config.yaml
arch: "vit"
model: "image classifier"
dataset: "simulated fluorescence microscopy of cells"
train_examples: 195000
image_size: 48
crop_scale_min: 1
horizontal_flip: true
translate: 0.12
color_jitter: 0.1
targets: ["stain"]
num_classes: 5
norm: "layernorm"
norm_position: "pre"
activation: "quick_gelu"
mlp_ratio: 6
head_dim: 64
fused_qkv: false
bias: "qkv"
qk_norm: true
layer_scale_init: 0.01
parallel_block: false
inner_norm: true
moe: "top_k"
num_experts: 8
moe_every: 2
expert_mlp_ratio: 0.5
experts_per_token: 1
shared_expert: false
patch_size: [4, 4]
conv_stem: true
layers: 10
width: 160
positions: "sincos"
pooling: "mean"
label_smoothing: 0.1
loss: "cross_entropy"
head_dropout: 0.1
residual_init: "none"
optimizer: "cautious_adamw"
lr: 0.0015
beta1: 0.9
beta2: 0.98
eps: 1e-08
steps: 9700
batch_size: 128
epochs: 6.4
lr_schedule: "wsd"
decay_fraction: 0.3
final_lr_fraction: 0.05
warmup_steps: 1940
weight_decay: 0.0
Rows from block 4 of a small image classifier, named by matrix and row number. Rows with one number belong to one neuron. Each number is 128 + 24 x the weight over its row's rms, rounded and kept within 0 to 255. All counts start at 0. Numbers have three digits each.
Before each neuron's rows are labels from the 100 images, of 14976, where the neuron reaches its highest value: "responds to" is what is common among them. Only what is clearly more common there than usual is listed. The data: simulated fluorescence microscopy of cells. In brackets: how many of the 100.
# fc1: MLP up (model.blocks.4.mlp.fc1.weight, 960x160), inputs 64-95
# fc2: MLP down (model.blocks.4.mlp.fc2.weight, 160x960, transposed), outputs 64-95

responds to: magenta stain (100); membrane rim (65); crowded (62); cells: ten or more (62)
fc1.294:154137117137128105186119165170107118109155115165107111121138137125117122143105101094126144120115
fc2.294:150129153118136151120133118094113122102142111167170098084141149144154064135137142112167134101147

responds to: ring around the nucleus (100); cyan stain (100)
fc1.181:128132126139105132090113104129096145140138159090125149117148123149142198121154140139134127117134
fc2.181:091130122122132086136105184156124122094107090141112087160144143127139131146134086105094155146127

responds to: yellow stain (99); ring around the nucleus (74); few cells (60); cells: one or two (60)
fc1.74:120117141104114143132138169136117115116138125094109151112073098150184180139147141113125130138128
fc2.74:159124132083140157154098121142137142178148127103140125108131136105113104141134083136090128093113

responds to: green stain (65); membrane rim (36)
fc1.391:134115119165143120128140167143094145115133090122099142105125116120118083124150101100172116145103
fc2.391:116139122096137094124116122106123159127163166086156143117134114137082198139127106177133157098145

responds to: cyan stain (100); ring around the nucleus (98)
fc1.219:137179135177101131111164120101130160126108175119126142141138074077137123084142152125139109121139
fc2.219:128150105154098095155149137156156119128115104127144118130146100096131157140139099155115152155104

responds to: green stain (100); crowded (60); cells: ten or more (60)
fc1.461:112162184148138153160140145149088142178116132125139157127120152113110129129058139117108141101125
fc2.461:147124129154116107088180119117114090134139154104095099113154161127130116099113127161109165111106

responds to: green stain (90); ring around the nucleus (86)
fc1.449:166116120159112146121170096121134152147137159131128145149147122140120158097157157116126118110164
fc2.449:089131116140134087143091153144143115112118099155155105161114138128140137188112092168092138151121

responds to: cyan stain (100); ring around the nucleus (97)
fc1.417:129149153159173124116131084093111123197122162136117134139127123154145135127165143130135142154156
fc2.417:198128143142090167131149155135102109138126141191120142148131157116146109123137128133126131136134

responds to: red stain (100); ring around the nucleus (67)
fc1.386:065108117121106119141118161155128138092098136127117092092102127133130130167094092147103113156098
fc2.386:136131115147122087118127137132137127102101099176131082148135138097136147156116120128110101150144

responds to: magenta stain (100); ring around the nucleus (77); crowded (51); cells: ten or more (51)
fc1.579:150150138137137160150152144154112122170172098111125125115106113088122118086147115107167136121116
fc2.579:119126131177119125084176114124129084144129141122089114121136124131115129109109116134115125121132

responds to: cyan stain (100); dim (100); few cells (59); cells: one or two (59)
fc1.198:104119120096084112157141125113151133083074101146143127108089127131134169132096134160111116155144
fc2.198:174125122142151142143118096104157135182137152131070115137125092121137113132145122119149096101160

responds to: green stain (100); ring around the nucleus (89)
fc1.460:163109156146147125127140120094081157133120149133179126144154118127147147114119119111164120171151
fc2.460:161113119137126065103091100140141147167133149081135119137130120119114155151111112112109145090154

responds to: green stain (100); ring around the nucleus (46)
fc1.748:179145118133125142094123109092140106138098163123119129131155121155118112149108130123117154134149
fc2.748:070106115138095138135113116122111145103130108083144085121111144144143171079131118111194144131146

responds to: red stain (100); ring around the nucleus (75)
fc1.106:132120120127113086140136198155126126089112099141122120106105098121146106108134135173094142122112
fc2.106:071136173139123131142130134122156095105117125145146077123132109120139190143103112120125138146127

responds to: ring around the nucleus (100); magenta stain (100)
fc1.23:150113099169121170139130124109169103167138099128151146129157138107136133095137090102128098137129
fc2.23:126126113140131128162154127126119130089117138152099098112147141109129114171097098163086155128097

responds to: magenta stain (100); crowded (84); cells: ten or more (84); ring around the nucleus (44)
fc1.589:146118136135127130145161134157124100124094110101162137164152163121099106164089109123118135118104
fc2.589:156120122149115162111131155151136126101150127128136116092110140124123068118119118138137110126141

responds to: green stain (100); ring around the nucleus (84)
fc1.689:172101130133129129091123087098109125142132129119124114162148127120121174087108101103137110124169
fc2.689:127124125112164101118125132143098117153129149091126117140115152127136118132070126115104181117119

responds to: magenta stain (100); ring around the nucleus (88)
fc1.380:138141117128147123140142138169114051107173089151126162127091166142102116109114151097117125139111
fc2.380:169161125112143139124137157137104151121114144163141097117128154123122075104139125123145144118136

responds to: yellow stain (100); few cells (55); cells: one or two (55); ring around the nucleus (48)
fc1.348:145146107136074128107109134130144124089168093127103119142108128107147073084146153111170152121068
fc2.348:130165146136171148128131137159119106154120136172125128162132116130084162124142108089138131108127

responds to: magenta stain (100); ring around the nucleus (66); crowded (53); cells: ten or more (53)
fc1.243:132163117090128158144131190150141103114151110118137137147111162097136106102124125116101131097109
fc2.243:174115152136122130128158152110096144125143107136144077107151102125101077102123097108180146087119

responds to: few cells (69); cells: one or two (69); yellow stain (58); membrane rim (36)
fc1.179:112126160108148115151125127127126122132133150130147101108126108141180143148175087110153112131169
fc2.179:147108111122142151161182144122105092105155140104119143085083119114151099105108124154129115058163

responds to: cyan stain (100); bright spots (38)
fc1.711:126133151094122107119120141106150156136067112107121163106120139149174113146150122135162090152165
fc2.711:138116133127107177178113139158109117104122154131130129139096130122105093104136123098125154083123

responds to: magenta stain (100); ring around the nucleus (64)
fc1.407:163123102132133121120139155153120093117086135148107116132104163129053096102131139163130137158146
fc2.407:142107147136137180148116154123113141095128125134143038112108138127103084108121153149190124126126

responds to: green stain (100); ring around the nucleus (54)
fc1.45:159168134107182099097083127110115127132133133117135139120164118159142084102126154140164099102114
fc2.45:138132123127119168112126115050145102138114091091137135160138114102106168096135140106139148101128

responds to: red stain (100); ring around the nucleus (76)
fc1.396:117135121121139104140113203172166096078116121135167103116098102122168130132096132144137148125097
fc2.396:105153144115124077111103144156163132117126119138133103142117111130110182150115134159103138131121

responds to: magenta stain (100); crowded (85); cells: ten or more (85)
fc1.20:167166132116090095134121123131079119113156168141135150141129119118098151112094166143131120115126
fc2.20:165112124158169144119123128136129170135146129170118082106096114127095071101163123127158165111136

responds to: green stain (100); few cells (71); cells: one or two (71); membrane rim (35)
fc1.43:117136122119136149156112167148116104158133136162109073124122168114125161131101085132137162144086
fc2.43:068139103133122092130116105092168160134139108115076121107117097127141186131136134105140123149130

responds to: cyan stain (100); ring around the nucleus (86)
fc1.186:120151131097107138140164129082129135107121150091130156143119077134135138104131144150131141100177
fc2.186:176147134124189126159126097148142116126138134164137113091142144124134129148142130117134136133149

responds to: magenta stain (100); ring around the nucleus (77)
fc1.268:168138133158089070146134127112133124129160107103159120151114135102136089122093164165120133104066
fc2.268:158123138155140162103128127121147114147146150139101105116181146111113094161158128116192156112109

responds to: ring around the nucleus (100); cyan stain (100)
fc1.318:144126110140123108111166101119068137128155133153101158155138156084157118112153168131134131154147
fc2.318:160134118125094187120141108143104148163140101183121159146115113120138102156113142136108141124143

responds to: green stain (100); dim (76)
fc1.140:131091144123178136134130117127133144109118151122128104092154116112087124108128104120128144072113
fc2.140:165111168143134153132136118147104081143115133136120112102174148128097086122138142129108087131165

responds to: green stain (100); membrane rim (37); ring around the nucleus (34)
fc1.338:121085137108131104153139113090183143150114164108155160174152118127147120117162130119111113088127
fc2.338:144167109152157152130114141161156108150158115130106100103157136123165122140120135091148112129138

responds to: ring around the nucleus (61); few cells (56); cells: one or two (56); yellow stain (45)
fc1.12:115171112141110108137132086094119116131137105128098123124154141123091126130144083112145129122124
fc2.12:096088111133155141104146109141113143145105119151141112081152131092102129123106123103167128129119

responds to: red stain (100); few cells (65); cells: one or two (65)
fc1.430:148099126159129117148086133105137130076163096137182108117124141128125077128117135163143106139106
fc2.430:086111134142122092110123120116130131130147098073121142146109104112143194120117138115138139115102

responds to: cyan stain (100); ring around the nucleus (54); long thin cells (30)
fc1.507:148158128130104157084157128148165147115114078129127126117111133145134119104144163134137156107125
fc2.507:168126147152153118145148124130125122153151153116090126151124172101098129124144131080167129099158

responds to: red stain (100)
fc1.534:147141142137188103128145117090139116157180105135114142109116116147144084144108113124113121123088
fc2.534:118118117084139123148159125132109134094117138062152127148128164133120172098135111071143126076101

responds to: ring around the nucleus (100); cyan stain (100)
fc1.208:130077138114122088130079106108129115153102107125108131135144122108135102123126109098134126143146
fc2.208:171162117148112196135129104137132127112115140163136152114132133125130116088132094143153105108121

responds to: green stain (100); ring around the nucleus (65)
fc1.162:127128123151126081160137168124128097134188071123128102115152149157141083136114136153175095151110
fc2.162:152151098097129122135112125081131150121129157096177109158103127086111158129150144106171119090106

responds to: cyan stain (100); ring around the nucleus (99)
fc1.467:167151107123132165102159111066074153138145119114125146142155088132113131108108121104131109128204
fc2.467:089159106122143081148103133159155154128113115150126146163125117158115130103136106157107101151140

responds to: yellow stain (100); few cells (76); cells: one or two (76); ring around the nucleus (51)
fc1.611:057126141135108132143113122152147143105107144079134111118083091128113114146130130105146122124136
fc2.611:081155134131109097131136131112127132132123138089143149121126112144132166138141104118137121131106

responds to: yellow stain (94); ring around the nucleus (77); few cells (51); cells: one or two (51)
fc1.194:124122115068124136151147146136141138094111125117154127095113128133127098086129157117145136136093
fc2.194:160122133122094164110131096112106127156134116142130164104114135149118108124132155121123136152114

responds to: green stain (100); membrane rim (59); few cells (56); cells: one or two (56)
fc1.367:136154097170175117140110123131088097130103151137135081110149188158101117131128124127083126161118
fc2.367:109127118107100132167128163120170150087125153112124161144133108115119131161140142110130150095132

responds to: red stain (100); few cells (66); cells: one or two (66)
fc1.431:111139139161129145115073139151169132106091095129085156139104117107119101151154107152144152147121
fc2.431:107097132146146125123091149131142149112132148138125051127129129109134147086137091154168130144152

responds to: yellow stain (100); ring around the nucleus (57)
fc1.571:149080092149120102134132137130122145151121120115189126121105157111104139120159160128124091135098
fc2.571:106155116154156095160113173129163119086137111132147114094146091116080156113117105140124164114145

responds to: red stain (100); few cells (72); cells: one or two (72)
fc1.29:104106121127133128132092145145140121143052147105135113138116137141122132160150117176139119157151
fc2.29:133112114126139171153125142151114128103149129130157131110141164130125099052136126083110118100161

responds to: green stain (98)
fc1.702:104109118082143155128111134109149144071125143122136123099100099129076147085127159115139161123143
fc2.702:139159140119111125132129084148114126164135115113139131162174150145146115117140106144085120118098

responds to: magenta stain (100); crowded (84); cells: ten or more (84); ring around the nucleus (31)
fc1.742:139126125107127121128180150138105113142117084133112120122094148108114097149131151088109151118129
fc2.742:160146136102152150121140139114093116094136105184128074119101126132135106130134137149127135159117

responds to: ring around the nucleus (100); cyan stain (100)
fc1.280:117152103135089169140138122138100140139121116148091140165148134159125101108107147137149122145151
fc2.280:191167150121117168125136124138161127159144104151136139117115114114131101134135129104125155139115

responds to: yellow stain (100); few cells (67); cells: one or two (67); ring around the nucleus (63)
fc1.483:101132123095124149148143122124167157073102103100101147130130123101105145127140136104134140128134
fc2.483:112130114134091098120143109110137151135132144092134163105157109137104153117106139111158132106137

responds to: magenta stain (100); ring around the nucleus (76)
fc1.654:178143114080163138160135140170098076105143127148124133191129095116101084082084146122135118133128
fc2.654:163117145097152130137151156134121138107136113146138100102122111130105098120113126126159152109120

responds to: ring around the nucleus (100); cyan stain (100)
fc1.700:135163155161129154101121089138101148149127113130105173111141108128141124112157151158155145153135
fc2.700:163165113131070160135112093108132126152150134192125128124104139150159126122118113110146117144104

responds to: cyan stain (100); ring around the nucleus (92)
fc1.477:122118130178178142105132114132110137143124070129113143101146130146163135119122079164105147120089
fc2.477:112144110126112135114140111133101141109140111130119140139127146116141122089131104117187155136100

responds to: cyan stain (100); dim (99); membrane rim (59)
fc1.371:113122114110099153158134128156116138128104122159165130150121080146104144117080102163115157126118
fc2.371:133111141137123152113139095106163149164135144113089152080131120115099127097120122096135127096112

responds to: cyan stain (100); ring around the nucleus (65)
fc1.141:139152140150149124140128133149148149117150162146136128146184145134147071089145161121144134168121
fc2.141:103115124128130117106143125116118143136113092055112175159113128118123149155106130161104118113088

responds to: cyan stain (100); ring around the nucleus (97)
fc1.425:166137162135117094089111142165092103077126141145172150155123111154102113161142150118097144161127
fc2.425:131161106129127173155131108085160125170144114107103128113137079120123129078117137078122133085128

responds to: green stain (100); out of focus (58); long thin cells (35)
fc1.664:103132143123128073172137119110142141124125108158146121119155130126110136145169160135153093148132
fc2.664:160132116093109127121112137114131139119111096100110132145105150118120124081146141066139156109138

responds to: green stain (100); few cells (57); cells: one or two (57); ring around the nucleus (37)
fc1.766:124119154109197111121116113162106099110122096098184092130151181140122153125108107168113118127149
fc2.766:139145105151151091150130115139172173150144146110116080135143119117136190107135105113139133093148

responds to: green stain (100); dim (66); few cells (59); cells: one or two (59)
fc1.355:122127124178176158121132167113102097137154095152124133120157123148089158147113078125106145130156
fc2.355:113119142129079072158118109089126148109102130109111106153168089121114189145142115090139124143112

responds to: magenta stain (100); membrane rim (62)
fc1.390:135113106135138094157158164167123115124126127146146125140111123162104138120115144120137116154114
fc2.390:137127139124145172150144109091158147114129155153134061102125056120115135132118122098123138122088

responds to: green stain (100); few cells (52); cells: one or two (52); ring around the nucleus (41)
fc1.345:140095121100136096051158130139110131173146143159118115136143132131162109140123146126074092162124
fc2.345:108115111119122138173135120102143101078135145112106108115132116154084158110152118089151128096149

responds to: yellow stain (100); out of focus (61); ring around the nucleus (34)
fc1.136:141136116129122154042124108074116163152128117121071161145125130150116123118140139136134144119138
fc2.136:084106147133145064144118148134138155106099137104150111130129139090131188139111099155097122117129

responds to: ring around the nucleus (100); cyan stain (100)
fc1.754:156134114162114166077165103130099108156178111132109159138169181150133113137121135135126120141123
fc2.754:148141102087105139148105113116129136146143129136114137121115114146169124113087135114120122107148

responds to: yellow stain (81); ring around the nucleus (58); crowded (51); cells: ten or more (51)
fc1.226:129121119098091163118143108153141150173143132101118153112129074083135124120102138113174114077136
fc2.226:062129154124131078101123098105090125125104112132147153116111154101110162173126123194077163152071

responds to: cyan stain (95); dim (87); membrane rim (67)
fc1.760:086126100095121129131095155139113135164131113145106164134089133180131099127121106136117122127100
fc2.760:139111134147177086117145102109123137149140148120128106101138112099103182107121099092147136091116

responds to: ring around the nucleus (100); cyan stain (100)
fc1.698:130101127109083137128183070104153167111172148110091138136115090123129130109155109104129106080128
fc2.698:092158134119124132136098095130121138131120160166123107150122093152079149152107120167106129132106

responds to: green stain (100); dim (71)
fc1.521:169128163122132096153117124151160172159133172107147126100150135157117107093103099128140127128135
fc2.521:139124118132144119108115098118126110141092108079121128167145162100120126106127126131127144135098

responds to: red stain (100); few cells (78); cells: one or two (78)
fc1.653:135134174167171131120116148174171085116078128154155126137098108132154137128145098134092098121124
fc2.653:122130145133085138113110114112131106108127158120147156137110135123118101095138122101096144102145

responds to: green stain (100); ring around the nucleus (84)
fc1.541:147109129112144147120138103113145151116131162108146133137158094125078160091138101124141131106188
fc2.541:149129113135160082145115111121138136177120149071138089116127122115140152110103089106129134119117

responds to: green stain (100); dim (68); membrane rim (48)
fc1.62:079086147120112135167089164137123129093127123100178107061146120113166143103149094152102150104171
fc2.62:154115134149079114140086077130140096163127123063133107113127172176112118148124128110117108097100

responds to: red stain (100); ring around the nucleus (57); few cells (55); cells: one or two (55)
fc1.657:146103130076114132134120120142121102143093149142190122131108124117129178092104124144128164091138
fc2.657:140116139128075149075108099117100125122116111149147158112139129148117106157129129140139109170137

responds to: green stain (100); ring around the nucleus (78)
fc1.428:129088132133128138101126073136134118122122151110151103158146110158151163127127126144152136141156
fc2.428:150089139146136066113108096127116131143123120085118098134123130136121132117133126079068143100137

responds to: magenta stain (100); ring around the nucleus (40); long thin cells (40)
fc1.128:146115144147132091128138134170102166149180149119125135130124083127084129132142126096141117170171
fc2.128:144134119112069165105143076121147118153101119165120127108151130121118086113147131114157156093144

responds to: cyan stain (100); ring around the nucleus (99)
fc1.195:126141117123127077105170132138065131148117171128127150152147130143146108093120134115139119108166
fc2.195:186138108100062187121127117123133158144137071162108110116125133129141122131126097136116108112123

responds to: red stain (100); few cells (63); cells: one or two (63); ring around the nucleus (49)
fc1.297:077120165129127129134083168172125135076117120164146114093122131105117103175077108151062159143103
fc2.297:114123127097158089129130163098158138128129138146154114160151125128119151143108093155117123114125

responds to: green stain (100); dim (73); membrane rim (46)
fc1.676:132130171130160173148115136101102130165156115130131117130145107117171142152131105132143144132126
fc2.676:102098130127120071105112115126165151130127148125148081145111135130118190154121111132149140180090

responds to: ring around the nucleus (100); cyan stain (100)
fc1.278:140167150156102132124174093116123072143161090152094142108128137163178100094120106142159107144127
fc2.278:134114121088098169145129136149097129120098123138152145134074132108141126131149107133145111117126

responds to: magenta stain (100); ring around the nucleus (81); crowded (56); cells: ten or more (56)
fc1.434:183103135125118147089152134169130135128149153140184116138129138102107143078120098121120144091157
fc2.434:125144101147134174186172085111132099112126098106118095083136135106164088143099132157122121140136

responds to: magenta stain (100); ring around the nucleus (70)
fc1.365:155123127150138129160157124106165106140110120112112143147128111138119107132128102108094131132148
fc2.365:120113171098146149132149143114119108123143126178147105084134135108113173108098125100143129128115

responds to: cyan stain (100); dim (53)
fc1.265:132150123176129148128115140168136094148098119170137151147143125124171114130161168164139073161098
fc2.265:130131124153132097111137118105120119113129128087161136134138114116128143134129074093152147088118

responds to: cyan stain (100); ring around the nucleus (98)
fc1.97:149166118140125133148144107083085123141140151140114134133153112146138095141158118146129135110142
fc2.97:167123132100124162115163144144146132149103137147102145163102138152110104167124129118122132123108

responds to: red stain (100); ring around the nucleus (66); few cells (55); cells: one or two (55)
fc1.187:099095164118192095140133153179141086112088109141145126130135135142110141147117140118100109128082
fc2.187:131170150124157130108124125083115137111134120136161122144153113143115088091142140133109109094133

responds to: green stain (100); dim (79); membrane rim (47)
fc1.580:129094155149145117131067146111109110100093137136144106110135155112118128165120062146120106169124
fc2.580:122118124150136091140107127151137118132078155112167077119108069137123164157124146105078129116128

responds to: cyan stain (100); membrane rim (78)
fc1.183:105134119135094129143143125163137117094147095152084153122107140131146083126104142156127133132096
fc2.183:154114157121189101119108112091123127161149149120130125110146116110111159121129120107138116082135

responds to: yellow stain (100); ring around the nucleus (55); few cells (52); cells: one or two (52)
fc1.101:091133103111094116147133119155164111102125126152115143115105104105145118162152162121146154120110
fc2.101:122142131144103095137130118115120125125162129079135169127148134157124151125109144120128147124112

responds to: cyan stain (98); membrane rim (93)
fc1.623:117118081167140117151153128197099106112097070187124151123096122144140137151091152135138087114129
fc2.623:140126130112165107108128084095114133168148155089109096112147128136124168100141105094158105100139

responds to: yellow stain (100); few cells (66); cells: one or two (66); ring around the nucleus (60)
fc1.48:109126126142095093142117130122150126094087152102091146108128131134149090154085089131149128136134
fc2.48:084113105100120064138142141082152122115137133076138132100126105125121162156142149134144120135149

responds to: green stain (100); dim (80); membrane rim (34)
fc1.245:131102140118144091119122165123091121113098138115136115138101161124127222110169120113129117157119
fc2.245:124135136109118082113124106128132139156129166101131095124097122135136146138122110139126138137135

responds to: cyan stain (100); ring around the nucleus (76)
fc1.639:121163128109129128100138102144160142128138121128113148136137129133167111138147157164116070145116
fc2.639:125118149124153064130127140111113115137131149104128163125140114105133145146140125105121114138146

responds to: cyan stain (100); membrane rim (87)
fc1.668:088130138113116100162129140103128124072087144120089145162136108103130088138169147103139159131164
fc2.668:164134115136148170104124077145156136173169144139155109136132111127143119131103092166157134093119

responds to: ring around the nucleus (100); cyan stain (100)
fc1.446:134121121154127146125141088110074136142146143153110175160163140127173108136162140112123104148161
fc2.446:169118123151096179155137123111126123144123116173115141151153122134154109159124130132114119142118

responds to: ring around the nucleus (68); few cells (62); cells: one or two (62); yellow stain (58)
fc1.640:101115100080152129155096150138154126085108137126132127101127131145142155149116133116142166130132
fc2.640:177133136129085139092106097111094145162104115111166163119132140151146121091132118131115143182071

responds to: green stain (100); dim (86); crowded (56); cells: ten or more (56)
fc1.512:123124121135099159164080107084154127102134109129141140066089127147183136110114128083159141085115
fc2.512:176126127106122097123103118137130143183138135145116137156109144117111159087118119133094149153107

responds to: magenta stain (100); ring around the nucleus (66)
fc1.13:150145147142169115185138152136099120118157102132103105130115141105083091098107115131129163114116
fc2.13:157116162124141164132117139117135124113135121163121071098127119111111106124140104098151131096120

responds to: green stain (100); ring around the nucleus (90)
fc1.46:175103106127129104123101061086129142126097139116129114141159133140115119076142136134148131083166
fc2.46:136127140148151114118121104115123149145135131082132078107140121100083142122128116076125120108119

responds to: green stain (100); dim (92); bright spots (38)
fc1.144:127138145069118123167123125133147149079146119133101124111100122071105117133129154099153157136131
fc2.144:162144174151111110135156097155122172165134124105152146107096129129126146136149086182142113111102

responds to: cyan stain (64); ring around the nucleus (61); membrane rim (37)
fc1.482:122116137101122085145144128144105130138068079106104111143134159136186162111115127102096130152163
fc2.482:120102135112104151107109058122097124191123131132115101126159130160115118094117101152151125085096

responds to: red stain (87); few cells (75); cells: one or two (75)
fc1.4:127128127109092094167093132140148130119090136120127129104117101096145155137131150141118151116129
fc2.4:141132161119109103120131124158092154132129137112150121092120135126156138092113141115112134148109

responds to: magenta stain (100); membrane rim (74)
fc1.706:142158160128087113135122127138137119091108103165099172117094094091142114145130151152142148163146
fc2.706:124148133129123139109141102141149136139126149169150073112112145124150102139115108181135137132136

responds to: cyan stain (99); ring around the nucleus (68)
fc1.573:107104074154130140148142095123132132152162125163133126109150157129167127111103103134103121103080
fc2.573:150123094113119127137126107102157116150131115081127155122131134110119145112113153103130123114160

responds to: yellow stain (100); dim (94); membrane rim (63)
fc1.558:137135111168091138104122103082127153161149120127108149153131130128125125123141133129123119136134
fc2.558:083100143127152066155114136141141147097106128128135119155113148089143182155114131154087150133150

responds to: magenta stain (100); membrane rim (44)
fc1.526:155132103115145137156173115112119066168109144115118146140109098149100127122116127162150132122156
fc2.526:114107114136133150169152147135185117111168114132110146097099130113188091132109106128072150104120

responds to: green stain (100); ring around the nucleus (63)
fc1.53:118132131131123174092140151114125120128154138117108108144118142145106153088082099119144134136135
fc2.53:134104150130146121132133120099079109152129133076095133125119153139104118158146122146093142129103

responds to: magenta stain (100); ring around the nucleus (61); crowded (55); cells: ten or more (55)
fc1.286:175163102136140161157129183168100130114149107146114133128086111145104112118152119084154174153119
fc2.286:160148151136146159118169161107121142125113134168123089103122114159101083142123128124151123095129